config.toml
encoder_arch = "resnet"
model = "image autoencoder"
dataset = "coloured fractals of 300 iterated function systems on busy backdrops"
train_examples = 97500
image_size = 48
crop_scale_min = 0.8
horizontal_flip = false
translate = 0.06
color_jitter = 0.1
bottleneck = "plain"
downsampling_factor = 4
encoder_norm = "batchnorm"
encoder_activation = "celu"
encoder_depths = [4, 7, 4]
encoder_kernel_size = 3
encoder_stem = "deep"
encoder_avg_pool_shortcut = false
encoder_widths = [64, 128, 256]
loss = "mse"
latent_channels = 4
decoder_norm = "groupnorm"
decoder_activation = "silu"
decoder_weight_standardization = true
decoder_channel_attention = "se"
decoder_widths = [32, 64, 96]
decoder_blocks_per_level = 1
decoder_block = "basic"
decoder_attention = true
decoder_upsampling = "nearest_conv"
init = "orthogonal"
residual_init = "none"
optimizer = "normuon"
muon_scale = "match_rms_adamw"
lr = 0.007
momentum = 0.95
nesterov = true
orthogonalizer = "newton_schulz_5"
adamw_lr_other_params = 0.0013
grad_clip = 3.0
steps = 12900
batch_size = 128
epochs = 16.9
lr_schedule = "linear"
final_lr_fraction = 0.1
warmup_steps = 2580
weight_decay = 0.03
adamw_weight_decay_other_params = 0
Rows from block 11 of the encoder, named by matrix and row number. Rows with one number belong to one channel. Each number is 128 + 32 x the weight over the matrix's rms, rounded and kept within 0 to 255. All counts start at 0. Numbers have three digits each.
# convs0: first 3x3 conv (encoder.blocks.11.convs.0.weight, 256x128x3x3), inputs 80-89, a 3x3 kernel for each
# convs1: second 3x3 conv (encoder.blocks.11.convs.1.weight, 256x256x3x3, transposed), outputs 80-89, a 3x3 kernel for each
convs0.160:093119092130130143104116200114148108157153116147106113104114100135071129136089116134139114123123101134138075131126102142142173102167137162151129149155195139172147148144201250255239141148126143133123146145175156159140135123153170183145141121172080173130104138113108142116
convs1.160:137182144176116125151133108113132096142157112134151176134129085083097142098085145107094085133095071155163115138136129142127140150151124126112150182123205142089115111127118136158152119168138142163143127109102150124131133132139126099176130137186135142113081147117067125088
convs0.161:132152096109166115097120115219131128176110146215155124178128147196156110173137101158136163145137154126135114169128118184133137139118120094128137126167179060115136113155105134148153106168133107125181114138171157162159116142121087136173091153152131145098166149117101154119
convs1.161:128083122139110127134121156126109148100147157118113119066110127127137129105167149172146103170167127165160130146163120156136088149143061149119162115054117152127154109076141135103140118125117147151152122142104143180126079115123062089123111126144125155105108107110115078159
convs0.162:127155138090112173127034146119140155126162111083147131043062093161112073208228148098156106120167126122123139127134121175101072110063102173121103123116104093149152110117139130111143242177166142114114131155138164168170161156156116122139145122127133101096051063147129199098
convs1.162:109128111085135106117148152184155150138156160117126111124175127178108132120069101189166139133078125124041117111034093131150158116092100123124132118108127108117047124134179135106144160042174134159120159140123123128134126099116133117129121118112103170122126173056172255102
convs0.163:146132089057146079124112121084091116087118119114120140108059131100086115109158149117078145136117099126101123130042104138100108201132134111086113088101138137168126190189152122154154122108120161182172155182121140167159099149132107117129124128139153089076116058091150131089
convs1.163:114150154136137087167194164125130155139173149159149158141076120139112131182084084161139133162208169127154126095104143100104164106109109113146169102219169051144123115113152128165162101091101125148137085118130123105139110109098121076082139120137160130141166173153093183140
convs0.164:147132106122156120110145159160147129167108116136073095127050091147000098127102089117160177143162161138129118143141125147149178120164143108074102117074155102121129146132136185073099102053069095119111107162144127166144166136124144120093119082088237103155148108151093195150
convs1.164:138125124147143125124119144135178179119150174139148128079167186117155162100184107099132100122096121091091062184154151142007097207235158201142119188177122220125108130136113122152206124150108102103136145157169134157160183158171194199151138151165104100104099170211140152166
convs0.165:157134087129120077078115104110091140093072138081143111130170135126130090099148147123118122093115115110147135128142103151118090120137077169140157179083070122114104116120164101184173131130117126114117144081094128111124131130132113108109124132133162099155132081145142083149
convs1.165:134100119124149126129141142138061139116114113121077093171138177193141140170102124102153153152204163123183151118153130098142161157253170093090122099081122094124159151147164145179128125167095085126131141099082148129074148091151104087140097102145119109130121130138184056155
convs0.166:140191022198168130138145092137114133115078068124086102103121100130127124117144136109080084076079105081048116130142098147111106141130073106123126148106123163081094178122093153041082253141145148157128105122106129120101118128128102124126128126123086132157099154141110183166
convs1.166:089098124088076101107134116132183117155172110150104127192150039179159148088120129092121104104121149094066127142083122156107125163159144108055139097085117180148124138132143108096064111111090131136129125134133112138117134125097138151146125135145110138195108110054150114134
convs0.167:123099148171138157153153103128160140125159128126103122107186108122134086109111096159076232156115144131150160095078140122087118117087104114255144135073151112131167134089178118091112126081143081175081184138109097107126131117089123090140153130111141140151167160126139104130
convs1.167:143149170113102119104084138150144140113139111110042089157100182188146165151193171116126139123123102145113154130146116137112098111123079092109111106130126134130129119133097103064142141151167143065110101031093078135103099123131078130144095085111091058090103022130150176112
convs0.168:123122102166151092159099066149087086088090115104149136112131121133148093112100077157130126127074122128075118124136123115146077135119155148087114139100156119085149121091142177153162157161114119101114065111118061092160137147126155104133114137110148134143056120121112161155
convs1.168:139135157119078113118152131126149126105110111147111087123139188176136168116110161113116093193188132140175142100101110150148132109150149126127126093178169202176128100144115055133093186208202130161121126159106102133103110175143126138159149179102116129142109099092162153058
convs0.169:106112126118177138110135160113139143099130144152129088173149127147124162117065135158136136158153146144151135091033055100138091086140118119158137114154160150189200125085137074062118129086142146142102155098107132154099122148152158142099153143083143142120142129137004150101
convs1.169:118138120121142119118131088143126115109100112168123130185096093093149148125198164107152098143168112111069101133127114183211129120145153194133107141134151101116190114136096109216082163090098136097092163145159125153152189147127085128113113130133129149110111109102181069166
convs0.170:137182143163142083142134110180151154092081090128127127148138159115122143133101135138116099129106166105089075142148128136082112156134154142124168108108132130126139145061117115094148141122121144153107115186128155138090133119121158124021126134147130134051150106081074095079
convs1.170:137100117166048138107120094082126098138122120135156150072152112184204121071095124128131121136175129126144140111124135149124181100130104152174154125127154074139057135140169109212255147066094147118119144091141121112107107110133097111079120122127154123029129208202176113215
convs0.171:158148186195155157164130115157128157150110145137134155139155168163079150118116129156181166132116108108110126110126095137110109160150106138180172156157194129163192129076132096061112098075127127151166126149126120120123146135122099173145159155143148156107114137127199157125
convs1.171:126143108099105114107128121094131127106128119128145148255156015201107046112143150128165133170187155104158145123162119161170157193213135156102066152158106166164177170102113132189158115090117093130124141097161150144115132115112144120124127139119131105123145166095130152112
convs0.172:150158159137139183129163156131136132140097138151107132101079087119255146112166112119126125127106089121101107140168161156092114117089137142170169160136156133142154130118136142154089149075057173165160161131166152132167121106092164176115131138148096166108159141111110149152
convs1.172:186157163160119120137106104137135122146169170145161145113126156101177178153105082105103145133144201121120156165160150160165130101129128156105218172096127122101141131142139084042161139067138113101111132090120132100114171098126093026092135141120105133112154118129116153141
convs0.173:138181107110155139112125136128153132255116136109163148130122150085165143143154138137157140150091124146158130119137120076137147112166132118089115127120110108107106138105139113123134141141130144122128110162136118116120133124140130045119098157104137133129129172102097160121
convs1.173:145090178106070102122166156119129124108133166142158126129112059145255255151132156167140110187120151142070115131160100117055138164145106098088145103002082209140143141124109136206175090117172137117125138142124112148134117115116103109143126124139078109096133106067244153065
convs0.174:132139145146087127153166145174077134112120133163114132174151145215165101158138106147109122150190133144132144142122126117097129108131166120097145158209148124124165092125155128124125114116129077122146082123104063101109103106113145138177107153174099122166061117115133142176
convs1.174:123119103152145144113146094109140184085095153166155107149119120132182126154123119103073099112149118112133113141129123148135208126149153162162158206152185134146127126122145113108098099127172138130112113120092111152152133122160158152080157158151157129141132104135121142167
convs0.175:157151142135115114142140110108082097147131078163093081110166127146111110133128119126159126149120110123132140105093071137110102154116052109106110112093127135077109220193175198190171186169186107126130141080100143105147093081102135122147105100110133108109157134119180120113
convs1.175:116117119076111117109112150120101071165160101127125097142177162103124119119124135114115118126122084119127101116130125080080087133138123154143142096113091117114131113111126114109137158064131123167141144093141099142075119091122121130094133116094076109178133126119174141126
convs0.176:132180141238081131169169178105121090181135146150121114174134135183136131190138123099145132130086149108106142154142188098016166155149177133151184147108121089164171118090154042066138093099152153139128150089062183077029128129111124141099109129107097098110127095140131102135
convs1.176:151076109125082113121097104105135117104100123109172133152208156156194136106139142121102154113115125123067156070109146124179178083123121150085130123084101147082105117108104109128045138114202121134157136160154130121105119098126095119108091120108141177175090126128125106136
convs0.177:096139074137172171142136128124063121131255056117112130129091101109117123147117162132179177136159078139141145112148162117135131130159115143103134138143057107133103142115092169102137129155127128139164156144164150149163126101116137126068132115119110152147091104118129141121
convs1.177:120128138138078121140071101134133183127119130168097151176120100088163185167080133085142095093151184100122138135119111143146049195198075075143152069195064128116149113120114025216108146255140150134113131175150122151120184167159047215116157133197175152139079255118099253069
convs0.178:098143118142085214113138100109113084141177143113113134141161103129088072151189125157145111169074151148140118123108125083116135108132099121105147115053133138154124165127111146127053137174099141128072118136097108107113114120125105059124112136115099127118117138174092085137
convs1.178:122109153113074104122126116120164127136079137150095140133190147255080230155110169133124105112142132135120146123096109158149091150110133146164172145142134105085124109154181073132086115101140104116096177040163141149109122146171123121125138147165110191122123041132104040168
convs0.179:136154110122174117131120137174144131124114148113134088094130138127168118143134130091147141136134149122105119133117200138208188119120131144055115136134079106116103132166118092139108090095115101104129115113096112107126132116117139093093144167173159089152150130181185067125
convs1.179:169150140142103153158133189122112101121091113109116154180166155149171096131135111123163116126155098133105087075078116139123146100124126076255144099124125091163090121197129110226109057116134137116090125139104140149141123159146143097106121100147164000118192028143093000085
convs0.180:108127190088191192058179111112146155165081110101099125105122106090197134116137145131122161103099130138118123135101189119179146116201126088143153125155157097121136086055061118101093139158188158154121158191146180114137160160132147166176111069131188123159040135160113148116
convs1.180:134098110139107150128119128164114101116133088110108096105089126098103131166140092166152151136123142152145166115123102132146111139111115106137129137153117115136111111127140139136108087111120109122125117166094119144120125183141115129122114098119150112109076072114084080150
convs0.181:144077141132105111127140107145082115133064073136065083125105117123105134129121116139113107129075057124065078130105081116094098097111115137132138124156158125156140103109120069077051106043110092112126105116122143133140127122107118168196128148133125118145143152145137137121
convs1.181:178178160214190193182176153167163097098116136130098144136178168184188137155133117085130115148168128094127093104127136087112146103154156141085120135146127176146132127134139147157091119115095113053114110033109127070121160170103177167105131137067117132108107109091139116156
convs0.182:160148129213060077178152149129120139148044130162070083126133128164120102120133151141160137121141158124138127130132145128172098144118083110159122143078110126136116140117160124223130172180100091125124106086147102104160160110120135182106151129117102102135116160147132096098
convs1.182:129153139135160136126082105113154147122080082111070109152150082120137090116151098126153099119154138078118138130123123106137122147149164171137152182119109203142171127117108110134072064009126120112140143143161100135133119146127140153119119143104123115111131086113137129109
convs0.183:124102154075143201103169140146121123096167135122170162143135138152198148136119150116098130134159171136152148146111118176198120137103101133106128134051108122047126113085129083129133096072109092118109093211120063167072127122130109154093155166146133155109106150116160129125
convs1.183:100097103103080147115107116097025112104050060122149122089016124109043119161123169139147135161136122181166141100088110119128142093123095177135155145142137138112199140181143146233236114152145143095142160011120129102137096095159124088133126123150130149122148200120104111116
convs0.184:092114166159142139102162102091116110157191135211123128049092109105115154126138168155126111059108104122102108119154142077142115122122114053196125146203151121121099228194145094108069145095107129171155117129165147131146124155148099089127137158105105081135081101156079193135
convs1.184:111096109123104143125125098098125141151134124148133167148106103117177138144104139164086133112081114136134157136153132112115161099127146116138173121101127091101091161135104113146048128090108122151116121145116107135131142131104176197155130129128145097130119075133138073129
convs0.185:125127125107141123168181094078105098168068047125165084103108084086117114085143130141134156139148175149160161125104104077089127130147162141078142134097130145206151132116093124119146196198161123182154110151126124178154161140154145140118186197187124091118148154095154177126
convs1.185:129118125115139091121093139115072134135095103125126130080164130141150133124162160110118105152174132147105091130142131157170146117078118117091144144167133160160077142091131155134132119073156119126107110136149122107104103111135118111117121087149118133179111106097126126140
convs0.186:146116132111100106160108132122108110116154121132092147127113131136163137108097138143126132131069131129167130135135138111117152110135156102097112115199157132098153138126147133081128122083136148095126103142104119164113130138131116189150147112125097137129103137121161188098
convs1.186:153075114090082149146117105158085144099117131121101142137255248087255142144160095175107157142084142143125119105116155113070126124164108103109226097069180189104155088000112137215051110153100148017137135158170130115141149129178190131142128159126122000121178000097183129076
convs0.187:116087188078083111120163138142151134154132110153129153121150128202077126137109154098141123113188070110232109101130173064148127046133171155132132129126149055102169116128101153132081106090053115142107153123065113100075127142133141110217119100116102145135105147151154134120
convs1.187:126066103094061052104077086108123122106102102145143107179132165095160142114124156163127152090115102123136124159166132117153126161121121119170160206130150129129084140159104116117096103142155134116146123151107084118115109117155139119099155102127075131081103115117113143172
convs0.188:115086189122101071127129176119093105137106079128128130113122135116197074108094114159106150105182186183142097182140152071179117119115088140099163134151133123136127155127147112128110123138077133163140116183137147174177147135135155148147123148194184113112179109113063165119
convs1.188:086159144085116122091145126116099141109106121124132127083150136125000121128119127152129167125168141168157175156125100141134110121113087138081127104091175116141127132113125104164093121157130117150127130153136149130127072083083114097111097115105118153145102137131095201135
convs0.189:122128136104150132108098102136174131123248179123184120154158112161126173126151124128124148120140152154089139133125185128240222116162163121131126123152118126118105148128126137072141129152138128141101160086215138128129128148120125052107133190158123101155126134150122114107
convs1.189:085131064165134119094133082104170140170166134127120127106198134095117135115108110189159121141094161132156138184167152123050070133156122111155182130156135098126148171101153159000107155213133098049145116107136103113125105113166101144107147117152122100169132120120127188125
convs0.190:069137155091082081096111143146125153083011203110116129104069111094018089100081085084125105133109144151172147135165140171154237141158106094147125126093130130111101163078139168132148163118106115132159129117218128134122134130148103116114117087093159137141155119136138092141
convs1.190:107100119120058078106123102143127116157178117097131180168118155162180133113168102134102152109122117148151138141122145097088177107105137109125116078185143124110110127132124118080106128085156148118074131128111164142156129119142070101157098132113144132160048125136133133090
convs0.191:122139053141222159135082133186125146199096134155099115152100129082144155132125141150128126157139141160128126166146098156187122137153082139130128127177137132115153113142170153188158096129166112080167093150182115146169167186158162149125138122106164132083092100106094146168
convs1.191:140172125124139106084128113142157158145111136116131115126115187176123192152189140146131069161126105149151096106119142101137133105213186133148128093091116189140098154150100112065152148115139107123115126146116157142127135172167096115150134105109132079108123074120122103132
convs0.192:108118125176146115109118110090109119082063101052080113150126191147085178167114124111132114097141161078135155155132133111067163167142175139103129103097197110106137136198181097199239089141142065103120038109171043080112118144135130105172120138119097138132100130149124130132
convs1.192:129128090092085118108116095143112106092133115127118137071154111128185121085136158089086141071157122048090128131128162088105164162181193175115149097128113177137142131109105156135110128133135102119164151134207143132176123123147097117135137162121147127105114095107156127128
convs0.193:097146140105148119115108147122202093103228067089190102122134123096104110131145136123128088126121101135116123131112133122114123140149152165115129110142130158134113116133122133155113166130134151153160149139094144153144146104151141126152136145128101101105126124143104145094
convs1.193:142104170138112162163143204134121109122160146125113135129116108121135108169143127127110145121116161105144163086110133096147152133216151118132134127130124153156137123113131126098141125170145148105151089100112140123130145134134152128129148149146122103117169094102126090144
convs0.194:161119047141097124125115143158096136107092127123092115076142120142133110095137124099199060112145092121110129121150138130116124110144121131151081145084120128136132121095135126095106146125148137179116133086117120139120100118124131164135144104124123127152081136090097167135
convs1.194:144116137097109101122125162111119119119104152147127161101079142101132114064085089132159157153104141131134097116088121154144164076067082088119084105103105106176179141112110179111155158122095122139107119130104096137103129089107145139107112114144141135137081121149077190041
convs0.195:127115017107191069117123153110114156106147125141164150159113136146131130128141164140102103126083092102168133122141136119169197147196173150129168131103126110086125126132104142107131142105117106108160125125168067088164119165155118168154144149167124179159255143163000112147
convs1.195:140129165108136169127156113142131151132109085161150165086090140038134122128126171138153147145177176133159137144144114120152154094090120115128104194208149118097131142087193169126208128162158143080174170110097119107132137106105160139118156133111088148180119127098121067147
convs0.196:115131115109105150165199079121087085110084118127101154114121093132108122154168143155089125174110123139153172142145067117120092100112100140162134159171127140130133087115105185181119116118150124129135145127144096109114113121168126128153123087080131132138128167080183056141
convs1.196:104078115153126178172169144158131123186133138096142160163135101053192173248103094142128163086104089112164049094111104093104093105151122143158207176138120083125158110113130096234167157183066111115134083138117125128104156110102136108098122102135111062057123115192193044255
convs0.197:131093122132083153131149141120125134120111134125107135136201176125172212137114142129137087137097097116127117053091101105092083092127091159113165101135138132153119160123114100122129096117158137153140121076138135137165150134149140096066117115120127133130125100127131093151
convs1.197:146127165168188181146150160070099063108149111138153108127107099134073092166122107141108111179183146138131137137136149168215146119156133128083109085050104063105098121107136127173102130172136162098132076014114153132109130078117113150107137135118120100114141132120149062152
convs0.198:098161121110136203146118160097098099113155117119129120073139116060165127065120114074102089061096150085108082120141142080202174172209100125138178124154112134120120102097138007082088083139098121118121101136099141105150116087123112121121130102063129137127102131126152101113
convs1.198:143176150142171135136118142165141133107143165141144180140094114170117133159141092187180132249218203167148113147120138135047132140153113139120138093114142148130111153134123146150143130134102165111160165139127157138130157112132102068142092100117118112143148114168090111153
convs0.199:120197079022210180136069127130128113138107148142093131149144123141150124142131149118139145121010110114095108078139114099094109100119086145138134108081145125140132113126133133097121145156131157137159094144140144092135125111153126142116123130138125088177099120108184118126
convs1.199:123144122150151051126163113142101108110135082133142141133082156152083077115142125129083105083059135071153087182123133130121113132137103121124072147204089155155107172129146126151149120030050128132148109159078081116102122095150112034113151128125100166108112120108082212245
convs0.200:179127156179050091115165149139147185164255173141096090147175176141103150113141101108108127146075172116146141110151115129099125118138133104143125098180126113120152114076113142159142136173116105128112120153178125100102148142135129063157121157137126109100231216092156155147
convs1.200:117142114141119145071126138133167093181054120129135153137134222160029069091253136097101172171119129131138120130090127070122132113146142145185083226150135128117076152115129180004181110255139124144128121147099083125128173138141097131099134137136108051129136074083156000207
convs0.201:104143142135135100111130149100120123140148143146098154134152200123199151077176162156118109106105121134091127125180173149151118151072115108153161068145148107123151164185171166182191171157170139132146185125119156127135099120162128155131098156145118062127140154134146079133
convs1.201:149171173126115143161134144130106089126075087126131112120143139099118118150145120151154119126110141119132135109098092151178141164176124139122084152128116155101089127152146148114145125087099143159172110117112110142135111097127170125124146148156081141126137128098109061096
convs0.202:117150058143185144116151152149138105121012155125187100140130144116145118117129114116127126149169126136117113155122130144197157134162077129130138104149154123143097148076138114087088144102131103098126155173068152138138142100136135174228125153122127107109131124131104109125
convs1.202:121132111090075103124108134155151120138130130133131114152224109217000080134110149144159181115139126133153160088118123092076155115129139177103063095180047088121066105144163028206150124097120132118117201061135134096149140139127137141132159122149098236122115202116140175109
convs0.203:121115144123144097175104165121137136146144122148096091120143105142097128138110112113099110130136136130053141134122149107245197115107126127118122117193157128113143129141134142080141143128114128171128142148114125150109137114119143143145125171194148138133087128130118158127
convs1.203:153136159162136179124130115110141124157116117171099127117098078120096152156098145093154109074103121128188136167178154185124161092095158211142115197156088096124095173156119102000255171201071124079094071077084138113140104064132114100132143150134135203100125251150036108221
convs0.204:111112092105171105098118120086101122116001104150157118094113110118115140112134157114141118169111113143151158096111130073115108086111093108120137115049104094091106146125102159111112118139108138127127131057162112072122117096141112116112089058135119159138106197109149111155
convs1.204:111155108094150124126148171117078134109134133112097164155088117095116134166113134108093113096093074114125078134122102083121136082120110115100065107139128094060058109112112123091104124095105127123120137125097150127125190129134162157160117166125171143148143142108074146106
convs0.205:133148149162149162121089087129134128097131115127141128143147112161114147140114120126153116082223149090152134120215107126150115181129171088095111128132115132121137146130137077088160130130151138109113088119101118132135136152160117181175133152122022154148171154090180039088
convs1.205:133131123112109100105131103135167144138108130130141116210175116086207255170218083095149109142101110148119140090140112098119158127143152126084128159099159110084118126079123133000078101174030150133131164115135117132131136117134145142155115179116171140115155028125165030113
convs0.206:132082134081127128117151119113134112107169105145121126125106130130000107143088107064144107153205099134143111107150112152158097137095137166143148158077128122124148161138128197112128155130116115154117159101154141150111127055113098182113148116144110151157135140144111105158
convs1.206:120111101131086095150090138144110129180131100152116105100151168173138186116134158110161120116066095137117091117098112148104111159178175157117138151172124137120117135118092094111099116127088133109145141135065122122115164140130140085113142143139123128141078126101157105165
convs0.207:166138135181115112108117082153151127100124137153157162094122151120124122112113117173095117167136171159188190155211144137096068146076164127161122127125148104115126150081149112103136109136146117135114123129147095141127181164198125168147122102107142083102192141165177143147
convs1.207:126114073097130090067078082146151161161161181148148124113116163198072026122051089076097147111124113056070097123097090139090077168132134137192191088125170111114146127173112135158075165120117148166135141116100179128121106170144133101143068075101132173082110192122056093109
convs0.208:132102153156138175142172128100075137097114128110089114094057117146089080125112099147160141116133172130138135112135124126172162107128121101097096129131144142163129109174140123172177121175136115100104128109119137119131128102080108056136132108110133122120118065126131082093
convs1.208:086086074067107099072123109083089111069053072118107113144140118080120159152094120124111091078094137143073140101084089090050107133141141153142159153106119112150134135133164119169187098204117179166112145180117153120129085078112092057116078121086122114124147149146171090097
convs0.209:103131083113121170129173105118141130124128107125124170173179195195181165161000105112099076097107107164236143121107113122073110131157057144175163170159158184126178116088136095108133084066116128083103123088096114113108109107115164141110131108125145094087128175145171135132
convs1.209:114072092111110130089110132139122122121093158119132153101133083147188089133127153141140151131139123133134141126129100119115110142132122162226148169134112138114115145116115140033115115082116133154103105133121117142125182159148134148095145114082113100119122137134172172139
convs0.210:140074126144205137086150109097115123078117100112151099145125117089147164105134152157138109145176134146155169139137132142147126135089168165119160132117104174126139182172106173096132134173151133146138105061079100141108106092132126111132120175145131141110100079141116119156
convs1.210:119104111111142146116115113104066118132114095128164163125144131171122121126145107123141128120097123137106120093130142054101152097084109143128108108153099118130158145117142123143100116147151131122100163155123149123092138131121113109114066056095159138118160112118120077157
convs0.211:147121146109175105097147130122179149147215146111180136140153136148120108119178115109121133058114081071065135110097114133172075101129101086100141117196124121129148076167124103128079171132125143229186162206208185215201133124100146103077133141145132106165137157128169167140
convs1.211:088103086110137125102091100173166168159164143157154112120144130140135138147168108160106149160145175118194213148138120134093028152132124124213159168159153111177161128149096132157109080188137117100134146094158128125130169171179119141110119110137121163141135046120148000226
convs0.212:152114113192062052134134159120148156174081149104134146140167165135101125129139117138102150112141137106089129119095192168172152131070152102101147131040127124119139128102126065097119179120142132105112114185102138153109115141138127171122118116138144129147231157103155157136
convs1.212:147125118128138134131138109064063096126112120118112123102145199126139178106158133107104115172152125121175162089098102107100129094141123137080147106128157122121158142096089161147103110155149125121114108118128115133132119082126097109101068124108113155145133165144110245153
convs0.213:172077130104101129157140122140223177113174186091137164149132155098113186130109116106170150139148126141157145141137213144138208103112146104155168109129210138117158098092096092106096149143164130111132169104184147132146113142132157090084079095123093119184088139190145155118
convs1.213:133143111092105125096133112133086148083152132128139136180098125088122177122135168127130069131162093157132136111140116133230142097106120141159145166183158172087176103127100095141123110105136173153146182193161170183173130129132113082110157095132138115128114094134167078118
convs0.214:128100137116124122110152136078106139118138127121167132077102117070143128098134115141108116128109135142124124123148134119132135118148131157170149149198143141135100158180187117092122105118144161158184177182155135143141134173141167202144136148111090146086166139143106130163
convs1.214:044087078129125094155123103175181130123119096131146147121083107126117120136117130174137165146136167110127116093114075151149111120178137170180179123117118117139132103107120119198136129163103082084108102094117097127131137145166125114121133105135107092117104101142146121104
convs0.215:089091062034096118106110095138202172153237109106156133157145130141164083120174093130148132111113132135102174118149092152151169142133110098084094084095124136088086134123112162154196167167125146083116167110175154135135110093063119072098124084093129174125155146084161143102
convs1.215:141129129144153110086157120130149115152120105145131119175109091069098098187099107110118112085150147139148140144149132094146109143113132042115100112193072104109148138131103138225142146131168108146135087138114133136112124136122087134121138102121125110112118153152139115162
convs0.216:135135167112071051161155085133163126119255112117058149123125137136102095123097120138119135142143102153135139112140162106115178150087150110097122118169130120095173130150123157079155132175145142149138145043192143166125117125129129137099118153143108134131060098153153153094
convs1.216:098111101121104140106132121131154107095082138114109122169140152024188165138214093099127115101110165177130124091105147140118136153207110081153122217155163094048126143051115070182081102146086161151144121144110128142106156185138201153133148114115151071141150062109114067143
convs0.217:108126104113133107115090133125117110152060133103104099141086071176055076144152154078115163075205132090069080085144109127187115143111132099088155135233139126167115137149095148196122094150078098151107127100128129134143130205137133151129092154121114123140135167126140158122
convs1.217:129139134129135151141123145141107110121114148146132172198161150108075118146107176131104128109105094126127125106144152113106138131117158109116157132104112116133129115125117116097127170126139133107123139055100116120140166149152138133127131171170090137147139129075154187128
convs0.218:143132149113121112105113151127180148127054138123150139134134129125119163121103110083101133120100186101093156140120125145072144124100167142104112123086150113120119131095120103097126119120127128108163112136122131148151128098161130116136136124121163094092121143124142105121
convs1.218:104135106101079138100170147105139115132025120100118121113163157200081097089219136140147124133107116144101107125159137110113125079132152156106097130078118114117117144102113119046124086237134127074137115018134098098114134137140119179139158155124047092115097080134133070144
convs0.219:120110098097041161069133115155165148141146206111168188169131168180097148114141164141109136144155105139161126146107141116115193121107132131122079148078179163105129129082105136086045118098091136121160170150159153162165105129133112143152115126170124165163175205186058129166
convs1.219:123119141111085113108117126086050120077065118119095133101110145005060131076099143110090091087116098088068134139125135136121099106146133173141119191099206187161177098156148107177168181098096053095114137157112090105131034060067000000070062058116100143231118133151075165110
convs0.220:103111141092149110102119110147145102161116098116092116097074082090021037126078092126135113141113114137155141138179120128111095095133131144142112126118147152156152102131132124176167136100116162130163178130145175134149140145146144152147150166128129172110149126118107113131
convs1.220:118130101103084134119137114106134192107127180105117116143122113097167098142143078122130111136143135148169134137133157121151193103165141160138152123180117120129154156130139133049148148122140153194165146193172147165126158165149177177182159148158105104106104127139144132147
convs0.221:093175129134115160111083110077123099105144130078115135117119094101122140109053117152122133131100155090098148105154160090117142121098156130114093164071157129111127132135156092105165093153114131158148150130143120132159145117127099131119083102161107065153077099118094135101
convs1.221:070058148087142115095131096123147117146105107137135123117122090060136128155124114083096082075115138130091120100089114108092124104111169132156142083156152113143126124155121126194067137093153144071197118040198130099158110118156095160125097138143128146143104135117077114092
convs0.222:117138147138112177147159072148129154147126125139143160116153123149132154143095147065127112095103130147122159143155141143151168104116114111130137105129149103109135011042133035039114129150181115145118110086114120118081127100102121152164116155123088135087132151136091090197
convs1.222:136137133147099096131138136164158104165103143088087099126155147221103094203140113132126156122161200112145164089097107110120088154201184116096123088130099074138137111095111110079159123139157153141144134106102150097133153135150122148136137096112167122148193145123133108109
convs0.223:106186170069113083104109081155153109104167115111077121139143119123108063125120094124122134122105104116102121136142137121183141123124163104135148113144148116138133048103100010130160038179169141125108124124101103090062092140116064103108099094113143132116158087111176131150
convs1.223:123129117105107131100080119137130126128138145121114115111117163070132150070120108073098084108103160142131112080090116124150097135181152086101117128126131142142158117147131149174172132176149126193159149127130113149143093085131082097113098075107166153110131154125165146131
convs0.224:125217075119196137163138170114118136143128151144110114099208165067151108111148133150113192140154162099135120126128148127156112134156078119102146075168115137215115103088074102074075062085100099128143094125144103131124093103085088113113124125140200133090118175107010228142
convs1.224:165173183131121130113143154126185122129143096139155121205097154146064107132255064150113113142108116152094125140146131118143128067096125108228081112131106124140147145134153105118169151074158122131166096066096133110120108121125086092068115135155131088106141064144190051224
convs0.225:124054093091112054221123098130161100140165119108110078128163106119110140088141131156166143134119120162123122105136139116143160098106128115147129124092102125124135112147137122124123137126160166171129112119115138106123104121133089098069090088074123140100025119091122123146
convs1.225:129137140128132140136134116148121148132105128185109135093088115144214182120132095121108128099109130133115065112131120116129111136126121108160159151100170100122139193148156156246093107117050121131118131142114185131120118103078112087137159112160131162150141172142144158165
convs0.226:131098072128199139129144127110127157135139166132117127141126146145115138124116146121123125131149171110138151126122133146154152149095129139129117111118108121123154130144162104226172125173185152150171126134135131144147093114076132076086118175127096127118129108104108140104
convs1.226:102099120158157146130154152108154118112078129100073126098154146095113102129086155209131156198147172187161185133129096218199130181203084085107148126102116119152136143158142142128165139170142146134109136124119136128133091122169072119145103159153084107097139126143146126119
convs0.227:104113164085134134136126124137118155166056133101102139151138106135154127132135104126066079116072118143123110134116080155100127110103126123082101158140130156157137138190153157164183145102118143101150128130158134151159128116116114077098142118155196084098137145187105179117
convs1.227:095077065080119089101140064138097103107094105113169148130167088107175140107142129116125113130156155131055101145143111117172166122201177108125181105102102105083081117140121086120098142191174121104124104124120144097118168149125155124106211122166112092117113087096143117147
convs0.228:163153137134135188151162185132115107107114120110101119124113110141131156148108151087068109124126104121139113120170132192182160080177153162208186177150198142167194159166161167120116119149131129116081150101094135131105116132160090131141158135151047144097165118069133081114
convs1.228:084110129113128108053106084108079144142165143117126121108126103191108096110147113102127079110087100106109106068115128071123147119145176153136170122142131117147148159131120117120138139094090096160113106147126101150123097134101118116092128090094126092158125160146139134141
convs0.229:080118130087129122113152128148152140124126131098113117104089110117141124130134124148176193171184201164236220139154156116119139117108124147195128154162156116124132175122159145133117137113097150172121164185149144161145076114108107133116111085095140130095080146090145136102
convs1.229:127137125119135113113115103093107103133131128165148142087203127038112082172129130105114057092064070136089118135153128139176145130134140131095113115097124119089139126110132082098149123128161105104144099086081092108124167138149133054090152134152134113136144097119082148190